python train.py --arch="uvit" --model="spectrogram diffusion model" --dataset="single English nouns, adjectives and verbs, spoken by a formant synthesiser in many voices" --train_examples=78125 --n_mels=64 --hop_length=160 --input="log_mel" --spec_augment=false --win_length=400 --conditioning="none" --objective="edm" --cond_dim=256 --norm="layernorm" --norm_position="pre" --activation="gelu" --mlp_ratio=2 --head_dim=32 --fused_qkv=false --qk_norm=true --layer_scale_init=0.1 --parallel_block=true --inner_norm=false --patch_size=[8, 8] --layers=6 --width=192 --positions="relative_bias" --init="kaiming_normal" --residual_init="none" --optimizer="muon" --muon_scale="match_rms_adamw" --lr=0.0041 --momentum=0.95 --nesterov=false --orthogonalizer="newton_schulz_5" --adamw_lr_other_params=0.0014 --grad_clip=1.0 --cautious_weight_decay=true --ema_decay=0.999 --steps=13900 --batch_size=256 --epochs=45.5 --lr_schedule="step" --warmup_steps=2780 --weight_decay=0.03 --adamw_weight_decay_other_params=0
Rows from block 3 of a small spectrogram diffusion model, named by matrix and row number. Rows with one number belong to one neuron. Each number is 128 + 24 x the weight over its row's rms, rounded and kept within 0 to 255. All counts start at 0. Numbers have three digits each.
After each neuron's rows are labels from the 100 clips, of 14848 (inputs lightly noised), where the neuron reaches its highest value: "top examples" is what is common among them. Only what is clearly more common there than usual is listed. The data: single English nouns, adjectives and verbs, spoken by a formant synthesiser in many voices. In brackets: how many of the 100, against the usual share in percent.
# fc1: MLP up (model.blocks.3.mlp.fc1.weight, 384x192), inputs 64-127
# fc2: MLP down (model.blocks.3.mlp.fc2.weight, 192x384, transposed), outputs 64-127

fc1.190:106115107142143110106146145121112080130119129131110130135142126098115133107174131129175119078169155114134135097111147151077102134155143183119130151110104146144133121172187161107135103195135109
fc2.190:138110127151112125106137107086160127115126103109116085072122150128123189150107173157121109131150134146117123070160107149057142105068119130149127153134128128114100111163179143129134128108142132
top examples: /ɹ/ (78 vs 23.6); /ɪ/ (35 vs 14.2); /dʒ/ (29 vs 5.6)

fc1.126:088103147163119122146121118111134077175111122115119099126116122102128138114146130129098124098186136122097125092136151136120155134134122147144135114147118137137083127161095126156173111163140140
fc2.126:149138111112131151138135109161108120088120126150143152106120124128104125108079107134118141151093154133151119163128111111117125193099130103138089154127131126116143159138114126102118080087123087
top examples: /t/ (60 vs 27.1); /s/ (53 vs 20.4); mains hum (30 vs 12.8)

fc1.216:123113115118094132148133159091113133114145117137121108114125117140158161150143125134142137158083124130131120154122118161133127188182136112127133120101140129129167188143099144131167099141137132
fc2.216:158113093134120172077125151118145135111104185081067109153149148101122100103081134143169108151131101150142073109141136108109124129127121116175130117135142111127142150153143098111149110127121090
top examples: /k/ (62 vs 18.2); /t/ (55 vs 27.1)

fc1.219:162131117147117153173120157171105149134069087123138130125139112117150150129122122134115119146172151127148152180160117136123125106135118140061136065098119120120115146117121127167086104173121129
fc2.219:138119138105117099169145135126153123147145116098158114112119125104095108110129148115138119141138139151129057141094140130120117146085165128093114113170124166153109173156170088126119135155122140
top examples: rumble (38 vs 12.3); muffled (low-pass) (35 vs 11.8)

fc1.153:133137126104110145129148107166175091124136143155125115115167104112106114132110124094129088159181121126131092148132208159151120127129134124142139170144145118147141141136127098116143137158126116
fc2.153:106142115175153123140153131161135135110138131108123135136112139110155100169136171140127107141120140110120110144140085168148135134098119158095141114132109121127133099121118162131139168152118104
top examples: /d/ (67 vs 22.5); voice: child-like voice (54 vs 25.6)

fc1.294:145082088102120136173079136144060090112122108108161155124154132145148155173134146114141117117171129144160123133116131111119159119121111088135146110118140141120082117112140169122098117097169148
fc2.294:147121112146116126134095128098142111130089103139129094120151201119121158143170134097099151120116119096096106133116122146122115158152096065189110147140108120092128166106162102113109150129157127
top examples: voice: high voice (78 vs 24.7); intonation: rise then fall (47 vs 23.5)

fc1.303:109146103093114077153107140153131137123141111122137139165147093114116132152124143129099153138171112104081097151116101155109085093165124166121134135097110110148137148151157127111118101148174155
fc2.303:112140133155093153199158100147106133116105101136082099077092161125146115115120154118144146155139148140162131142093133138149180114113143097140119096123132148144083142057129130118067116131102108
top examples: muffled (low-pass) (40 vs 11.8); rumble (38 vs 12.3); pink noise (31 vs 12.1)

fc1.295:145145125124128134156104125105087158147106117138155106148144145131099126095110132105137132120078107126127077092109128139118143148130091154075132148148122118115161133111135144125124114149105121
fc2.295:156151185145140074141130082100092147124140151133116106108132139135092144154134143120162127173123125115104112148135131076143099149148065105141128102122116100170118142107170167120127146125130114
top examples: /ɝ/ (35 vs 12.8); /eɪ/ (25 vs 9)

fc1.262:123084141130146102171142129173136097133069117121127144078107143132133126129112147142109106143123132100140145141101156136155171158139139110127214136135148140113128159171149144110107110098118121
fc2.262:123108130132113130141112137097109128130152116102127091168189114099124088090115097103105124099101160126113078123111132111138149112105106108136103128119131108119079090128087103121115118145071107
top examples: /ɹ/ (70 vs 23.6); voice: low voice (51 vs 24.5); /ɝ/ (42 vs 12.8)

fc1.200:131124097121147151148130134153113071138130173136146122145105152081149100131177130116143119118154137125124089128138143158109116139112143200137098098133100113118141124148125114093145122180126133
fc2.200:113107128119155097112160115126120106137115115094132101186162121168111108134160139123139171145168137125163201095130117128105125124129159082154135141126158129119099096141164090137117149126118140
top examples: /ɹ/ (80 vs 23.6)

fc1.201:131127117126137140108159118170122114130119109152095181139183124163105137145126124127172163114136141129125131183126089095121148128107131123144133105114138107151116098147123118160097118125115115
fc2.201:132117109124107104115113114113112090124184086165119112109122128087117122122107119183105148119136138136122104114104117167142095107131076184101136167142118123118128145088096163101110131136098114
top examples: /t/ (55 vs 27.1); mains hum (39 vs 12.8); /ɑ/ (26 vs 10.1)

fc1.212:133165121144126133159102164100122165129111151162163121101139139105102137120098137175142111182143138092082098099130160144114144095079111160143112124148132102146161113149169167095121107138139184
fc2.212:180136116175121139101140115162127117112112111138142159164104116160125110143112092107131111088146099149151105126118110153058132166157165173138127156097123087150119118143099100112146151114094140
top examples: /i/ (53 vs 8.7)

fc1.141:117134198084107169118119110108138114137133151123115148099110123154135119159154129119100110135167172123113143131131140092113128122133141129148163113134108123133145134097156093137101095124133126
fc2.141:141119075143114087126166112114115148147109122143141132116169100113144146100124131162149094113068106139162117114098114158125111142171119112101081125125169120101104096172105138136167153149107112
top examples: reverberation (100 vs 34.8); voice: child-like voice (60 vs 25.6)

fc1.280:106138159114121114118086183174089132127138168116123131121131087110156154116096088099159131123113133133111118112147162103113127158132119107192139114135108163148137131120119095107117116138161150
fc2.280:153153143147092100153103146095117184105143103145114144171113097137127124130149120167151086137120097157126136097142103157113151171150137085090132130114084096080103129129102084121101136128108109
top examples: voice: high voice (70 vs 24.7)

fc1.176:148146111151121116099173153149090118117176124112192144134115141138115129119122142082153133127133124135130132168140099078111115112141155047140121104145091149160103138115134105135147147135132156
fc2.176:105117095137076171170136139097122161132057161092127136141135140136148141115133157176130131135091173082115140112133123102118139133101136164116142159129124109141155088123103104123140108131157140
top examples: voice: low voice (51 vs 24.5); /u/ (30 vs 6.4)

fc1.349:133159132109100126114119139124139126091126101112137122137121121116142149123152128117127115179131122117108131141158173139121148156175105126165110079055131104120156147107113111091128045083144128
fc2.349:137152141125105139122119115096158127147113122148091112121116131080152072114119141113152119163131132119113171107105085190112119086154103138114128134109165126097126166133118133116121100113104130
top examples: /s/ (49 vs 20.4); mains hum (30 vs 12.8)

fc1.338:105156148160148114170119145133125127125125141125138122162152150142112095084114101109155113139113140089142104136116090135124155159126149188121070150126145150139145126120135177141126107167166121
fc2.338:121138116113113093112148129145140091159100151094134133113160188120116152091057138120093111121141168176112068084134145111128142078144135118137106158142109116143116139143108119115155150098094112
top examples: /i/ (32 vs 8.7)

fc1.347:184166133116107150127109143094097123143121132144170158092147121130113141140150141070128111122141129112103124141127108172153183126111146170157140092190118125172148125141144155088175107135106125
fc2.347:083114111104152141135113129143159140093141138113107133131128143110165152153125138159160119167130124121149128117165174077113071142146108081085101136071112137118088148098118121186087150133124176
top examples: /s/ (72 vs 20.4); voice: deep voice (62 vs 25.1)

fc1.251:057102137132167136137117155158134099114155151119141104138120159166152125129133118159157105130135118124092157138109123135096157129143142103150183115087161116126077136110151093113136102090113107
fc2.251:128107093124119137117135106145132123121115116108094129136113125143111175104108164123086161155108129119095120096157162084151113149134172181116091107161125168141166149159112176103127116138114152
top examples: /d/ (46 vs 22.5)

fc1.161:141117110153122123157107138141091181128126142112142130100141158150099136095123189134131118087100126124102146141083100133152156111149147120095130130114104081159157133090137130119114130124135134
fc2.161:154101121102144131098114121137139140155093141121140101158132103109102127150087120130145152112135154138098145132150131142151111099126164162163097115147114113079069123101082119116127136142152117
top examples: /s/ (100 vs 20.4); voice: high voice (50 vs 24.7); /eɪ/ (28 vs 9)

fc1.360:168145089111132133143147093137158116104101119142155150169145208080117137124145144131152138126140106127119143134086115142138138138159112105111149139129107122157122158179112134133107113117112137
fc2.360:126115169088109126090142128152112118154150082106125142156094176091129122130139144126121164124121143159112165154169151134138109100097151186140123147126148076156117115166125140120102130144107155
top examples: /ɹ/ (76 vs 23.6); /ɪ/ (33 vs 14.2); /dʒ/ (25 vs 5.6)

fc1.323:091157122127183131155135136156089091105108145113144133140102146099109124092135145102124112161164131137138099139150134144113114179178166107162177114152101107139109141144130143105157102128117143
fc2.323:179145128149070146132112158117171147143138104136136161135133139147136119108142145131125113088155102108080154104143129113115129145126109148116119187169154143137124128154084124110138136102162109
top examples: pink noise (69 vs 12.1); voice: child-like voice (58 vs 25.6)

fc1.218:099140126123161132150154148132093121148141104106103125177130113157131135155133144173151129159114122118116095099125135136129123122120122110171165107104123086139153079133137121124142176168089129
fc2.218:111119153151095107113119141105166175113089125125169151133136132080114134086123110113128145122151098125146154155134121150112121125122132116139114129157121159140093159137115122132105065087139126
top examples: /d/ (64 vs 22.5)

fc1.159:149133101164156127157128145121059116138122163149124148115150126156076119149155139151112153155074137170133153127104150099105100149095137114071139133098125163140115143135137133130109165104121083
fc2.159:125123138135168085158085109146099151147097118121088136123135107116139164120138088098100158116126119099081126098097131153168123109140105153176132122118133107120103154168120102136151132106095121
top examples: /tʃ/ (29 vs 7)

fc1.117:135154140086166126163084159165111153111129148131116157079130122076150157098146144133117185114144146110110107148133094105116102132131122133176137165146145162142146125092130114092132109142143163
fc2.117:164120097153151174146141133123153136138119052116125083142129152146154063109129131126108183063168090164149122108136134106140137139142146117085111096116153076150142130141126134151134150105149118
top examples: voice: high voice (80 vs 24.7)

fc1.353:116160079139131142184130139070125153149151131110146105117130165136135081104131153128132124103157115137156115104129143146125131158119152144087157087091178107138154112108157142142149122108147092
fc2.353:134120115140150133076105111119148123123100097114156110165157125105126152141108102122129142106107129112141124134128140131108123145105105177102151155147137135139110146068129137109151134119162091
top examples: /k/ (57 vs 18.2); /s/ (50 vs 20.4)

fc1.382:109111151122138116095158134141114145112127127115079143131115119087127136094131116118123150136204080150131072158124167138127111102149109085125129155149131103115136150103131118127163154141160143
fc2.382:152167122132133163169133132121177179123121146147170132095111135124116174131114162150114110185127136124097149139120123111115176120117090130121099099119129086146106176116136133132177109132160113
top examples: /æ/ (25 vs 8.6)

fc1.257:111098099110161134154071118131155137132198105115139112153125115116099142120116130149135107142134109110098128149139154135089125141176118130118124099127128145103161128130114088124111164157117161
fc2.257:153115134146158143107147114147165130121114119131109133175079122115163138125124092150131162153148115108173148085112110126145154088163126104155128114113106086109150146075137117127140144144141115
top examples: intonation: rising (83 vs 23.7); voice: child-like voice (82 vs 25.6)

fc1.220:110110087126128149124118131159117110157103101107137135126085143099088125145091138127114098127130131110171129138148176133141064118140129124095139082121142121124156160069133120103123134128163112
fc2.220:076059097166114115133125106177162167119144146089147095107079143121145152169145087131172090124133102149123114127132079141150118109132131119180119118105108109134143149157143133134154148118116148
top examples: voice: high voice (61 vs 24.7); /ɑ/ (36 vs 10.1)

fc1.350:125172071132154112101123119133133124131156099128143114140100136112120140127090152129147145126090105072125133132109151140100091128162103139097115140158111122127135105112127165138148179149149163
fc2.350:096143138138139147148138123115118128123129154156139121119129143122113136157074083115125117172114148122067105129145125091120075165126089127113153165065127101100136122146137145126130148126126085
top examples: voice: child-like voice (72 vs 25.6); /i/ (48 vs 8.7); /n/ (43 vs 20.9)

fc1.135:138155124138151138173139142141110127104097117102137154121116135125105134137193120149127126135155135104114089107138109147148171139093151155169109111149112148142100140179155107085112129131139177
fc2.135:126147150150143137128119123084155104138172132127162090107114117129131109162090095096143103125105093123139134125128120128097103102143089106117140150128125131180129122105123137125142136122135083
top examples: mains hum (42 vs 12.8)

fc1.228:072118121132208156149106110155102101124098143142136112175128133128148105100111174102166142105141113166090143145139120119116116143131138122133163149131116116092134133117105111120145109141132121
fc2.228:137138126073140147142137118126109068093112190108106134180127151126094101104125109095157135122089094143127107135125150100174121121154077111063133105138156132134164138133123138114101108077157115
top examples: intonation: rising (78 vs 23.7)

fc1.185:150120101114116138111151122123166113101123100142133098160150121094112132174138115147152102077138133118087129114140160139115143090178183181121146138120143108138117146121074115103126126142169131
fc2.185:117106140165117119128144144078144125140150113110117140143110128137090147103125124114119168139080106165111112159080158152150121106110149130111135144159107122114163105192123138108115123088087126
top examples: /ɹ/ (77 vs 23.6)

fc1.377:105170111122168101129143137123165081144127123109103143115174117145132131141114083136093120160185084134151138136177137137129126142169134115136154145119145110135128109195122139118132102129077118
fc2.377:114123184135101138128104139184098134134105137118137134161129155105138123116156164138118166086114137110099134129106114145131109144118132144122116128121100123148133158094122124141106156147151151
top examples: /ɑ/ (30 vs 10.1); /p/ (27 vs 9.5)

fc1.337:133160084138143124160134142126175106122135114143128108159104141124134144109112140121122116120145143127169136135147144129075129146108145136079154134123144140128160113115124064100191130158158139
fc2.337:128151122122092107098115097143115177124109147135120131126121129116148116175081112143126094106171120142136117106165145122154141100114138179130177146155160140169089106100155138120155149086128102
top examples: /ɝ/ (36 vs 12.8); mains hum (32 vs 12.8)

fc1.234:135116125110148126129121127138161125093091135119102137137160141122155113139106082133133154139156110118172115100136152174112083145145103099156158134124147126129150116174137113104126096126093128
fc2.234:118139145148097161155121073117143114124151144082184125116131190115129133116139171162143139170128141150165103139148121111118152093148114145161123096147120164141125140168164099122151168116101118
top examples: voice: deep voice (70 vs 25.1); /ɔ/ (48 vs 9.5)

fc1.324:144162115121103109114095112140151134139093128133120147098173170150140070128118085168116115142134109113151148144153122148166178121121138092137154134129144153152112137126132140156166084073149093
fc2.324:124107109114118144173135144113121139130125127126131138178105109140098170135153173120138139103135145130116091107100110127112130116108140126104128107131129110112138113087100134115090169171147140
top examples: /s/ (46 vs 20.4); mains hum (35 vs 12.8)

fc1.144:069132134126123105136126136124130117150122104125102101131129116138069095117098173140136128125121126071101141131103142116132118144149102109117111164147132120132082072127143117139122137118099162
fc2.144:152125130113157168087119099128119099118145190151163149088122132119171178164151091132134131120138137147160135114148086118101116145112152119136113119126125114129120144113117137157148120132104134
top examples: whispered (35 vs 5.1); /i/ (27 vs 8.7)

fc1.335:167172093105117098132114155142095082118111119116159160127142168096141122113148097155131126121161090131151106121161175129101127115097175181115135130150148095165166147124110112123095135140144135
fc2.335:133118109119124147135153087082145145118123128090133113123110104158112136140092116124143111150121142124109127152094148096122127097149095089135139135082127093092090118157152128103115130136136107
top examples: /æ/ (41 vs 8.6); mains hum (31 vs 12.8)

fc1.266:125137115155133112114100105151122103136143124147161159134134080116128148109091111099151157100140143116065128137111121137122112144148159125138074162140123119157125159122129154106119137135132103
fc2.266:128135146102123155133155145105128144115098148144127106113131159158153110144177171161087092126109084137182128099167111114117134118129111101089151104111124138086120108147150120161123101122145149
top examples: /d/ (69 vs 22.5)

fc1.373:157142127140159129110149145125103106133127060134107160136071137102124129103160162098146102119114133130137141136143160125114135119147122188100159139105141124113120130145100118151126117122117132
fc2.373:125098165133102114153093106144118155095131157098147151127206132153131150177100076125147133142126110112122152110139070126111113105141173069120135083118129131112116127124117148128095126143107136
top examples: /b/ (35 vs 14)

fc1.242:136132104108119142093144125113152139100129101123142139168134099162151180117143131097135124128110085126157122104075131118131100143117163148141081132113131131115136135138110144143149120123094100
fc2.242:152157120135140099132106104155104127164160134143129127159122133094115104122120120151143124158095172131146173132142152132088128116139100122116150095088147117139125130112118108163126132155178156
top examples: voice: low voice (60 vs 24.5); thin (high-pass) (34 vs 12)

fc1.148:130121137151126101155109158130147128227135150081130152092116167114079163106081128107105128127136124108127126100106146109132120094136148130132168129086123112140120174129158129136129117140106115
fc2.148:110154138145109117148168138088070138105119147128124124101114119160127145137131116172113183155172148150096154123119117139076138126135115106120171184151104141175164150095149089132135091096132109
top examples: /tʃ/ (32 vs 7)

fc1.357:141127129081147148133134106156123128121116133127134112159119133080156158102128137122110124191105115077143105165107132134124142130173158130155115143101086148118126117166133134112156151144139118
fc2.357:088152135125130092144111105095123152146105138117106138113139139102116168064132115147105137147144089162112136120142127144103150169122132124108191106156156110145114115093128121124125094124090156
top examples: pink noise (47 vs 12.1)

fc1.162:114112112087150107118076121104087125108144089123150139119135147144139117115112103131124098108093077144155137100159151133114178137160153166104140129133131102055141150118123124136145132125078135
fc2.162:113121128127109140157177145095164117121118070140112135118105146173132115138172118113132161126131095153150113109161122098113082146107134148140120118139123100118097136128150139091122124139095100
top examples: voice: child-like voice (55 vs 25.6)

fc1.231:112149172161095155173152097142136137097148123131124145095168110127054118110101133132153072086132148134123119124103142151106144143143119126155137156108138142131142163203133097143105113139138137
fc2.231:141148107123145125133115147164131157133096122164164154168098149139195130148154133131132164149131130086154155136183110131146076107112139095092081090153106159126107125078174130101104144103128137
top examples: clipping (51 vs 8); mains hum (40 vs 12.8)

fc1.368:159194135095133132136085151101122091140123111131116142140118114151171129125136131134132103119147145127123121151116124066135128134085127134091154148120125130113137110159123106113120144132097121
fc2.368:124106098127124136159139141101182170157136125141169130112113135148083134143111122043134117143173142116144133090145106140102115140149146127138113128157159121108118117121128120130070162137162126
top examples: /t/ (56 vs 27.1)

fc1.171:102085137139136122164127105120130158141131132106116137080170140115090102093116143103111134186102181148143165136095139161130128145169119109136086091097125112113145154098099121137157104131118133
fc2.171:135133153138141152154131130135131136092148085138141125165097139119157198148151140092110117123181105112129103113157094115151100099092115137114154147126132127078082120152103093125126128121135140
top examples: /ɝ/ (39 vs 12.8); /ɪ/ (37 vs 14.2)

fc1.110:128101105178092134142123099127150118135140131132104092114115142155099095140159124099131139107121103147117141154162137106120123120133107132108088108151138119104140109136097179149134147119165133
fc2.110:126167137102143105120153133124104141105111144139147150147140121109148169124092137164136097164115162096126112089100117158142126146115148105150169127114145132163085130122128076104117114124077140
top examples: voice: high voice (59 vs 24.7)

fc1.268:097136085112098131134155115146151141132089166115156109151143178096151134103146142087165091122162135114133127099114130135089112145129152190104128122125154095104100158154120118146115163166121088
fc2.268:146150114089093125122152121124153115129145143143128112110110154132112144179118146111132116127128154129115107134119105152091131149146119089058203099113154137101168151088098129132164131135131110
top examples: /ɹ/ (63 vs 23.6)

fc1.298:165172141112116170162079120097123146115111130133120107137157119108124130131140132130106136093139095143117110129116155155102081155109077111113102118119123100175115134169116166117161114131094153
fc2.298:127108166098169116117145134116113121135149118149126134116133130147155084126127145106127109147115155084160154103119125132119186124125162145128143137140140174158157106082136109151152119138146139
top examples: voice: child-like voice (77 vs 25.6)

fc1.226:129120106154143128152143141134097138118163128090162154121116121100143141110128137117146123092070126142114129144138124142113089111134135094095122088163095103145132150088168125138141123143144130
fc2.226:135115113118165119133105131096113119137109093093103125147124096170142114116138083166110124161062152123166148132148151166125138159171152156129124149150141104151161157121135118143184182104136145
top examples: /b/ (39 vs 14)

fc1.205:084106130132138148126131138141146068127141052145126148134136133110143111081143083124150092117175112106101151121127116122144135092168143153113158129131142100101146128152122137144116082137136115
fc2.205:150167145094161095157108153083110185172098115131146156080160070115092157114142146153148126135121095159144105118126128101071108150096079131118088118132141136167101114108147124123128153156156169
top examples: voice: child-like voice (98 vs 25.6)

fc1.149:148123140121124116128147142149097171097147093115161087115095097118155111151109163121128111096119125141148189108103147159141121119124118096104120089136101146110147169168134123106134140087136150
fc2.149:090114133117132128115108114105120148155119182153092130165156139156116068113160068136131092157120167111111088124145096111110137141127102160142146142118158131143126084105108118127138143134123112
top examples: thin (high-pass) (61 vs 12)

fc1.367:133148099151150130136123090166135162144135157106150127166134107091090116125143167136093120124158131117127106132179138101166093135165151166107158128124116119132107144104137130089098145190152173
fc2.367:137117163108111086104141153116118094116143126141139129132121145172150160137092089156159118132115107139120157129107119147141166090117112119135094141161143181138128117161149119159165117077095127
top examples: white noise (68 vs 12.4); clipping (38 vs 8)

fc1.214:126138136142090112123124148142112133162141121105106134103134123153170085133178121147133141166148150144171153118140162154121142150120121082126138127063134120154129182135126133101154160165163129
fc2.214:118140092126124108133139124148145121163128100086156130166130139142116111130112142155135122106116131108134145117139159111194105143146095119129135134125123175116142118139154085135108126122096149
top examples: /n/ (43 vs 20.9); /f/ (32 vs 8.8); /tʃ/ (26 vs 7)

fc1.147:157089084117105161136114189128136141080129156164164129105135141125146112148110134151107106124127141159160097131154119158098142143136102106135136072122118128122117148145128149107155154143087110
fc2.147:122124144106141094124146105153116126158146121139103138134121145137166146140173151150153161110119109098112129114139102135160114119115162122125100137138128139101110089144137112140107154112087157
top examples: voice: deep voice (66 vs 25.1); /w/ (41 vs 8.1)

fc1.152:163110143158120109142150111115080161083122130120110144118135125128152132161110091114140159079139130107097165162157118155165112155102135145134099103120131149112147158129166130110138132121130132
fc2.152:177158115092128141139137133138165136164094138114136141138127102132142159137156123138104151163085142123125116107094125095153149093129148156102083135158100102132149093134116129126145146143140108
top examples: /t/ (83 vs 27.1); /s/ (54 vs 20.4); mains hum (49 vs 12.8)

fc1.252:113125148151075127116165102166101118082087113114089146105141144119121169124147137169104089133162121144133110150069137076152156143162130102172165129143117130133146159133118103120121101153123113
fc2.252:174100149164179084154135104138117124150148141097132109172112110154131080096106120114147152140133112089099135120175135172116110124096133148129084130109106100107134091101158152114142123112166143
top examples: clipping (29 vs 8)

fc1.263:137141147133118110140137155120123088148132072088128117170121159134134136079132149133132140131136166156107116157139128099103128113150133123109105131090083089129092169131105067095131102096139123
fc2.263:152126128075091130140100165129157144136115145166106156089142094119143091170119132107145128149089082155148135134122121104127123089138154127125142125100170132114100116128114148116127114130111126
top examples: mains hum (37 vs 12.8)

fc1.325:142118094134154133131115152117102088124112130103172086122168129171137093134113142138132110102145137122148111124098147094091126120080156121172112139109125130136145091127139111117150136137154117
fc2.325:125130143098104133121109132096186145116160130131104138117098116100141167117128144152149175091099138088141167130130135162164133147181128100086122150140120114123110155144082135153118116126113131
top examples: mains hum (49 vs 12.8)

fc1.264:146136106146143125078103121138185151164151126152156147137134155120121109114117122162129136142133107154141098105171152161122073142111106131103087159127162154148162119122134129129158132128169138
fc2.264:088075082198104122124138155160125129105123095129162099115113120197142118111102105132153125146117110111115155148137118130132143110145140116153111150111123087092127094150123136134189125098153153
top examples: voice: child-like voice (83 vs 25.6); /ɑ/ (53 vs 10.1)

fc1.304:179115131149092113121088135139129107118123109075154156158082096141161123125128119100164090110104101145102130093156128121103122088075138116125103161129151119125155184167108132091110123125192164
fc2.304:127161097111128111124143113112117176118153123162093126092163158124127145130087129141126139093156135086135147128120150133157174147108121160110198080152120124116134119103160108175110132161083110
top examples: reverberation (65 vs 34.8); /s/ (44 vs 20.4); /ɔ/ (33 vs 9.5)

fc1.154:159114136136145118148154087142124154138069139105164158179158077171125132126123179110106155117121108093108163103112111130098155157151135148196143130132141143109153142114128115111070122167092121
fc2.154:109096110131121137100168165112128105161136150165137137115122191127122131112127137127145140149153090115129145125118155143128131127143103145094131127101142128130141124125124099136124147144183137
top examples: pink noise (33 vs 12.1)

fc1.274:131148162134098131098128099124143169136092136136157179103125148125132136153085136141123147165118127128145136146149126150167167133162113120120144089212108082162137166101113126121092114148100149
fc2.274:158090074127127172141149136110122095152115134110115077119116122118107136107162111165110074114110123147110145131108122115097140117094138107094093157113150144075076125132126169096134095102174125
top examples: reverberation (99 vs 34.8); /s/ (53 vs 20.4)

fc1.198:134122122140162105143121143129106132114115122124166125121093130138086093107121120104126146177079147119109105131175097106099161193095166171128124168105144139149134162097147141151154136118134154
fc2.198:113125163129126154143166085150106114156117126179134105122114082132145115090171153146132161156124076124140146117094140153106164082138085136106135100146157127135168115152127139133125081180166146
top examples: /i/ (59 vs 8.7); voice: low voice (55 vs 24.5)

fc1.245:110139136114144174080091120119109129119120157147119160143150110123136137109132085137106134137084135128149100132157138110091102125168136168113174139166101102142146120090139127129142118119105144
fc2.245:111113126125122113162114153152136111123106172140148149112137119121126098116147138136111126049166137098081129117127155131118137128139139140152167102121128180130139157118134116107181178124129133
top examples: mains hum (59 vs 12.8); /ʃ/ (28 vs 5.4); /f/ (28 vs 8.8)

fc1.138:129146114118131119166123079181148104126106128093137120137163108072096132099142145128131133139132107105152063111157149147135146147143135140121149147089157125107166132134137148122092127151135142
fc2.138:139127100126165088108178201088106124108129130166091146103093123158147103137092124120169117154151108092131186129120159154148130136134124107146104109137099151169080108146108173107104118109147162
top examples: /ɝ/ (84 vs 12.8); voice: child-like voice (69 vs 25.6)

fc1.379:179117125125118142144118156106089128128129142134123137153139050115123168121136099138115089097079134134151159094100139174121129106158137160153140113128149093127118157140121121135162146148149115
fc2.379:126143088108143128122140118100139124125094122114165122136135180138101103134155116107177159177118104121130122157140127087122144099120101113110127136133150173142175113106131146137137144147108113
top examples: thin (high-pass) (97 vs 12); white noise (32 vs 12.4)

fc1.277:143157162155180121127131123158071121148110183105102137101117122157120128095156079120115101123114111103113128127122111112160139124149112113111095123135134156093105129148114097146123130115133127
fc2.277:113119124125088137127116159089168105110132093120158118152143128105134109125106155123139140137142166128113130128169186159129122124126170128136146152100122081141142124083139145130099130151103128
top examples: /t/ (61 vs 27.1); mains hum (37 vs 12.8)

fc1.369:107157124178142134105116133123136168150129121117129111133127136132122173126106126133143074118176078116086129145107140111090112134141150103139124166128103136149150170171115140116135127164114135
fc2.369:134089098087120129136151151147140089161123143129154140131157128116130127140117123120125147134119113136138122142148127131160092160122134133128116118101156104094126110114129136129115108093142138
top examples: voice: child-like voice (67 vs 25.6)

fc1.227:085145115149144120109113095128127146116124125104153107139171119140105134150126131080166172139140103148140105165114112182146156135169139125111113114086139089144120149167140144139097128147101113
fc2.227:134110173139133134129145165156136114126159099090141116108095121117136159174149131133118135100138176097100108117148105115117095118116115085099170120141116198115132132125120147112140124136123141
top examples: /t/ (67 vs 27.1); /p/ (33 vs 9.5)

fc1.181:166119116117096155127069129107109099155140163105125150114129110131095140156152090136113118151125118145165151131160148122136173114088168133136144111172147093122100152146149112122075108102134123
fc2.181:104120118124131081110158107160185169134169083114115123133150126101102132095097105151105156085131118104141108129111143126139107144174109139163119122159125191121157105140157050141191180139110105
top examples: reverberation (100 vs 34.8); voice: child-like voice (78 vs 25.6)